A small contrastive audio-text model, trained from scratch: text encoder width 192, 26041 training examples.
Rows from expert 3 of block 2 of the text encoder, named by matrix and row number. Rows with one number belong to one neuron. Each number is 50 + 15 x the weight over its row's rms, rounded and kept within 0 to 99. All counts start at 0. After the name is the row's rms in percent of the matrix's.
# gate: expert gate (text_encoder.blocks.2.mlp.gate, 8x48x192), inputs 0-95
# up: expert up (text_encoder.blocks.2.mlp.up, 8x48x192), inputs 0-95
# down: expert down (text_encoder.blocks.2.mlp.down, 8x192x48, transposed), outputs 0-95
gate.30 103:38 51 35 50 31 43 37 39 51 36 49 51 66 36 45 45 72 30 22 42 51 47 75 71 29 67 50 57 74 63 58 48 68 64 64 66 61 35 57 54 62 39 48 73 76 66 37 75 48 27 41 63 47 58 59 67 44 71 62 48 59 55 47 44 78 40 57 49 39 56 21 35 51 22 60 48 56 45 53 43 59 45 48 62 68 57 79 61 26 68 15 60 37 39 45 61
gate.31 100:36 55 37 56 33 31 48 47 31 34 58 76 44 58 73 47 61 48 41 73 67 32 36 63 35 68 34 64 35 52 47 49 52 23 62 62 54 51 60 41 73 71 36 51 65 67 37 66 66 20 39 32 59 56 34 55 48 51 27 62 53 48 33 78 55 44 84 53 70 50 32 64 59 27 52 56 52 62 42 15 58 56 70 35 53 64 42 45 52 60 48 59 49 31 55 75
gate.32 097:68 30 30 76 57 46 27 33 35 27 36 21 57 35 49 53 40 40 49 43 67 80 37 57 44 38 45 46 49 67 49 33 59 34 40 37 51 15 77 44 55 76 59 40 67 44 58 62 42 42 29 69 60 50 52 26 43 47 38 53 56 63 39 35 37 56 32 58 32 41 44 49 46 62 79 46 53 38 36 53 57 61 28 59 54 71 75 55 53 51 89 45 56 42 55 73
gate.33 090:35 64 70 43 58 62 58 59 56 51 61 55 54 35 60 10 36 48 69 57 27 34 45 70 47 60 40 48 50 55 77 59 39 36 59 44 45 52 53 71 43 37 62 37 40 36 53 77 26 54 46 24 80 47 67 68 79 58 36 54 38 56 53 37 61 57 78 32 47 60 57 49 25 29 90 55 41 30 56 32 35 34 38 36 71 47 33 36 26 41 40 38 51 50 64 57
gate.34 110:49 58 57 47 20 51 62 28 31 42 25 64 79 55 38 70 58 63 70 79 68 49 70 77 70 58 64 28 67 56 60 46 50 46 49 45 54 40 59 46 24 48 30 45 58 85 40 63 29 74 62 33 32 36 37 38 61 62 47 38 39 48 40 48 45 37 50 38 68 69 53 53 59 41 42 67 41 54 30 44 27 60 62 54 52 63 34 50 37 49 27 38 60 55 46 84
gate.35 100:80 53 47 26 51 29 71 55 69 64 59 34 43 38 89 62 44 37 29 46 45 50 63 54 42 53 56 11 58 50 37 30 60 99 42 62 68 48 39 66 37 52 50 49 36 41 46 47 49 40 57 77 51 23 55 70 56 46 77 46 34 34 59 41 52 48 41 61 47 43 59 36 38 75 55 39 41 48 69 62 76 77 53 48 30 37 34 62 40 76 19 53 62 53 47 21
gate.36 092:56 39 24 68 32 58 74 61 56 26 54 34 73 61 84 44 34 42 92 63 38 55 54 65 80 47 72 12 65 39 53 72 62 38 55 47 53 63 41 66 45 19 65 68 53 52 40 43 20 66 41 54 53 32 76 23 54 16 48 40 40 51 29 46 51 65 34 47 43 46 67 44 51 41 52 65 36 80 66 65 56 49 33 45 44 74 62 38 42 60 52 41 67 44 50 31
gate.37 107:39 53 67 46 46 70 58 59 68 64 34 47 42 41 56 24 65 37 76 18 54 36 49 66 53 65 45 59 58 44 75 57 38 53 55 50 35 61 33 68 18 29 42 49 46 31 54 48 31 53 48 30 61 37 59 55 49 50 66 31 33 30 81 53 70 58 71 57 56 47 57 50 37 50 60 54 34 47 69 45 72 42 58 14 55 27 26 35 40 41 42 68 58 57 39 29
gate.38 086:55 61 68 38 18 35 37 69 26 46 60 54 82 34 53 40 63 54 56 28 34 69 47 70 45 30 35 50 52 48 40 50 67 50 68 30 26 46 41 38 48 44 46 37 39 55 50 45 55 48 70 53 56 70 43 33 43 63 39 25 35 46 63 46 17 43 51 63 52 42 77 32 50 57 44 62 44 49 63 63 73 96 71 48 36 40 46 43 52 41 48 53 66 35 54 43
gate.39 104:38 65 37 52 53 43 57 71 63 62 49 23 66 58 49 62 20 60 55 60 15 53 22 33 52 34 51 58 39 56 60 55 68 46 60 47 41 43 32 57 76 45 53 45 32 69 66 41 45 40 29 43 62 63 33 48 34 41 30 34 64 48 39 42 43 64 59 53 33 52 43 55 41 37 71 62 55 68 66 47 37 62 51 42 62 63 66 43 49 57 57 50 75 61 39 21
gate.40 098:49 70 85 51 69 58 65 23 63 58 45 63 52 31 41 41 63 42 28 44 57 53 63 33 42 38 37 68 39 43 40 16 45 58 21 41 76 45 35 48 51 74 27 30 65 27 35 50 43 53 43 55 33 52 49 54 58 67 66 63 46 64 19 54 71 65 29 71 54 59 43 58 87 37 43 63 88 49 32 54 44 36 49 53 32 44 71 57 49 56 53 26 44 24 47 63
up.30 105:65 39 62 51 56 73 81 60 44 51 69 43 78 47 63 30 36 68 68 58 47 43 28 61 89 50 57 17 41 21 45 59 60 57 35 34 19 49 59 52 40 43 59 57 54 56 51 57 51 47 76 51 52 26 56 40 73 55 59 64 22 55 48 50 60 54 50 41 67 59 54 19 61 25 62 65 47 52 35 37 29 50 66 43 66 52 50 72 29 51 45 40 43 60 41 52
up.31 099:49 24 00 76 14 36 52 58 57 64 38 66 31 42 75 47 46 42 51 44 74 43 39 46 33 49 42 45 53 51 60 37 31 31 67 52 67 51 50 54 48 52 74 43 66 73 27 65 52 32 32 64 66 27 30 69 44 26 39 54 77 44 40 64 42 42 62 54 66 45 38 69 37 64 63 39 44 74 45 51 78 64 61 23 32 59 70 65 67 80 59 55 71 37 43 53
up.32 099:46 39 24 71 39 51 52 54 32 29 58 41 40 68 53 56 58 46 56 41 46 56 46 76 51 47 59 60 52 53 67 57 35 44 67 47 60 31 66 30 72 67 39 61 44 33 88 68 55 24 38 57 57 45 35 31 61 40 52 47 55 59 55 50 09 51 52 43 24 59 61 68 14 71 66 34 44 51 34 70 61 68 47 58 49 70 78 44 50 56 78 57 67 63 45 76
up.33 086:46 63 65 46 46 63 67 51 46 52 64 41 64 44 56 49 24 48 70 46 30 52 29 64 51 32 48 66 35 73 71 60 70 26 64 40 44 51 40 75 51 43 58 39 43 60 70 54 32 62 52 35 60 70 72 58 63 44 48 38 28 39 50 52 45 50 63 67 37 69 60 48 40 24 75 63 28 65 77 54 62 19 41 31 60 43 63 32 57 52 33 50 44 58 92 44
up.34 109:56 30 48 30 58 53 49 58 50 39 55 59 29 47 69 40 53 34 75 47 41 30 53 46 66 44 53 70 46 36 41 61 37 51 76 46 57 51 41 45 59 68 76 29 36 32 42 46 71 33 42 47 52 42 37 39 56 28 66 45 44 60 61 57 77 84 46 68 30 52 76 59 20 81 16 45 65 64 48 46 61 42 38 38 31 30 50 49 76 42 46 48 42 61 41 48
up.35 101:68 47 51 46 51 24 48 45 73 65 43 33 23 40 67 53 52 36 20 38 37 54 42 44 59 30 56 42 52 58 31 25 46 97 46 39 96 60 38 57 58 55 42 55 33 24 62 43 60 21 57 86 70 35 34 47 58 34 50 62 59 44 50 67 30 51 48 69 61 46 55 39 24 77 43 42 51 52 53 60 67 88 62 65 25 46 58 63 55 62 37 77 57 40 34 33
up.36 095:14 62 52 59 66 26 27 58 68 68 41 42 32 41 47 73 32 61 65 66 64 75 44 49 45 24 49 44 45 54 69 47 63 39 56 31 83 42 69 43 39 50 36 56 21 49 53 27 56 18 58 41 51 56 33 53 79 54 79 53 45 28 48 53 19 66 28 62 42 31 47 56 58 45 56 38 49 51 43 43 44 55 51 46 16 58 53 14 87 40 58 59 60 27 68 62
up.37 110:46 45 45 55 54 38 40 45 58 48 46 29 50 47 63 91 63 50 61 41 48 45 41 75 53 43 35 47 44 63 51 45 71 49 54 54 18 74 58 32 57 41 58 81 44 32 43 56 47 57 51 63 00 52 49 27 58 55 51 43 27 52 68 82 49 31 75 87 40 35 61 16 44 35 65 50 42 50 60 44 56 40 52 34 37 44 54 25 52 32 58 80 34 48 77 35
up.38 086:33 67 54 42 24 25 36 60 48 51 72 58 68 46 56 39 90 60 52 44 53 66 59 73 39 44 52 45 32 54 50 48 63 74 73 51 24 41 50 60 39 55 30 38 40 38 59 58 30 51 73 46 62 59 61 32 60 47 49 23 38 47 50 69 36 47 55 68 59 34 63 32 56 46 56 49 33 78 45 61 64 69 59 19 52 42 48 45 54 42 16 43 70 48 75 66
up.39 100:73 46 56 39 57 57 25 42 45 24 54 63 60 45 19 43 73 36 20 21 62 66 59 52 31 56 59 66 69 45 30 53 43 58 41 31 68 32 59 46 56 40 54 61 52 19 36 38 67 56 66 48 33 62 76 29 61 78 64 72 52 38 48 46 51 42 29 59 37 62 37 46 51 59 25 25 61 47 36 65 67 28 71 73 60 34 33 64 65 28 35 68 28 55 44 71
up.40 104:55 48 81 63 51 36 36 61 54 62 36 38 50 53 61 76 44 26 61 43 55 62 52 31 45 43 49 53 29 40 41 42 51 65 45 47 55 39 31 62 48 66 42 54 24 31 64 09 57 36 59 64 53 54 56 39 58 51 52 54 48 44 53 46 41 52 37 76 46 13 39 45 60 48 62 42 68 75 40 68 60 62 54 52 28 54 69 52 69 32 46 41 51 48 59 56
down.30 106:45 38 50 19 55 46 95 54 23 83 43 70 76 49 60 58 34 58 65 34 26 38 45 37 36 34 49 35 16 64 23 62 65 34 37 55 56 66 63 59 49 36 46 27 53 44 37 48 68 54 48 31 43 78 48 37 43 44 58 33 34 36 64 59 49 31 60 64 67 34 65 46 39 58 15 70 69 58 31 47 74 22 67 58 41 34 61 37 58 39 39 39 61 73 58 57
down.31 101:44 54 62 80 73 54 45 69 78 51 54 27 35 72 49 55 83 51 67 26 30 44 51 67 72 70 36 60 47 51 56 57 34 38 36 75 27 54 45 42 37 40 47 66 45 49 67 52 67 21 74 39 72 45 28 23 55 43 73 71 50 56 57 46 71 50 37 50 47 65 49 61 50 46 65 43 62 46 47 41 58 41 25 49 52 62 56 74 36 72 75 51 55 64 49 29
down.32 099:61 44 63 45 35 47 31 63 40 59 66 54 37 69 40 39 43 42 35 36 39 61 34 67 37 22 55 67 43 36 72 33 46 39 42 69 14 51 58 64 49 54 25 56 40 66 66 37 30 41 34 71 89 59 37 36 61 89 47 71 53 61 75 74 42 62 42 12 38 48 62 56 55 48 55 65 30 49 40 35 30 40 71 51 71 73 47 58 47 28 42 51 50 65 39 54
down.33 095:52 43 48 35 42 57 48 57 43 37 36 74 19 46 58 45 40 80 68 37 75 44 46 66 71 51 40 52 53 55 30 59 21 67 61 56 47 44 70 81 56 74 56 51 33 20 40 43 34 62 49 75 42 51 74 26 67 69 19 66 56 51 99 48 61 49 62 51 23 28 51 29 61 65 44 47 33 77 43 54 52 54 54 28 73 72 18 62 33 23 35 26 52 65 45 47
down.34 111:25 53 73 41 46 50 46 59 58 34 59 54 66 22 57 27 46 29 51 74 49 53 26 53 38 72 60 81 54 37 35 53 51 64 50 37 81 40 42 31 50 40 56 54 36 38 20 45 39 54 31 47 70 21 42 39 69 49 63 56 58 33 45 40 45 37 31 39 23 35 35 54 57 67 68 40 40 49 35 67 48 73 47 71 83 60 63 41 41 79 53 80 62 40 62 56
down.35 097:63 32 26 36 53 21 41 51 61 52 26 46 80 40 70 74 54 57 43 44 52 74 36 67 50 41 73 47 66 50 29 42 62 30 35 36 17 46 57 23 27 39 50 50 19 53 60 41 48 51 59 63 55 47 46 38 48 22 49 47 58 29 44 37 42 18 50 48 68 52 37 62 56 51 65 29 66 62 61 58 43 35 43 40 45 52 40 64 43 60 41 53 50 24 33 57
down.36 094:58 65 41 42 25 52 36 28 71 53 73 35 20 68 56 42 60 45 20 48 58 37 17 67 57 82 58 76 95 60 61 39 41 51 44 46 57 61 66 66 18 60 33 81 74 72 54 74 60 52 42 59 66 35 76 46 49 48 44 46 64 39 69 32 40 88 51 28 76 49 62 55 44 56 69 56 47 60 68 45 69 35 57 45 45 47 40 57 60 63 20 72 36 27 70 57
down.37 103:14 54 59 36 51 46 76 27 92 57 35 44 56 46 81 59 44 60 41 66 52 32 73 36 72 45 21 32 39 52 33 89 39 67 67 35 76 44 52 37 52 69 52 50 22 42 56 36 62 58 59 92 41 42 45 78 82 44 43 69 45 57 47 76 78 37 49 55 52 63 55 27 47 46 69 40 28 65 30 44 59 24 61 22 36 71 37 77 36 49 39 45 72 65 52 64
down.38 089:77 56 43 23 26 49 48 37 34 43 67 62 65 42 55 62 05 68 56 47 49 63 37 76 51 40 72 62 74 37 21 24 66 55 42 18 35 56 59 45 60 35 14 46 36 51 53 41 58 56 50 49 60 39 45 57 50 45 53 53 56 30 59 61 36 70 58 65 66 52 71 60 60 59 67 57 71 26 38 61 61 38 49 57 67 45 66 63 59 36 33 49 51 50 64 35
down.39 104:40 48 39 79 50 23 48 57 40 40 67 16 58 39 36 58 56 55 56 64 45 68 52 48 58 52 70 28 45 66 60 53 28 51 58 71 58 68 35 42 48 45 57 69 66 45 40 56 44 50 69 85 56 42 73 46 55 32 62 37 46 63 49 54 36 44 51 66 54 37 30 33 41 36 53 46 75 33 22 29 57 52 48 60 12 64 73 32 42 44 23 20 43 45 77 46
down.40 105:39 67 54 37 61 48 65 29 62 42 77 56 55 52 89 37 68 19 52 61 55 35 63 42 57 67 40 53 21 51 43 50 33 45 52 35 72 44 24 55 53 74 44 46 58 56 71 60 36 31 52 44 24 56 47 79 60 44 54 52 52 40 26 26 59 37 46 42 63 65 29 74 61 45 49 56 67 43 66 61 62 43 48 34 44 46 42 32 60 37 66 32 24 42 37 57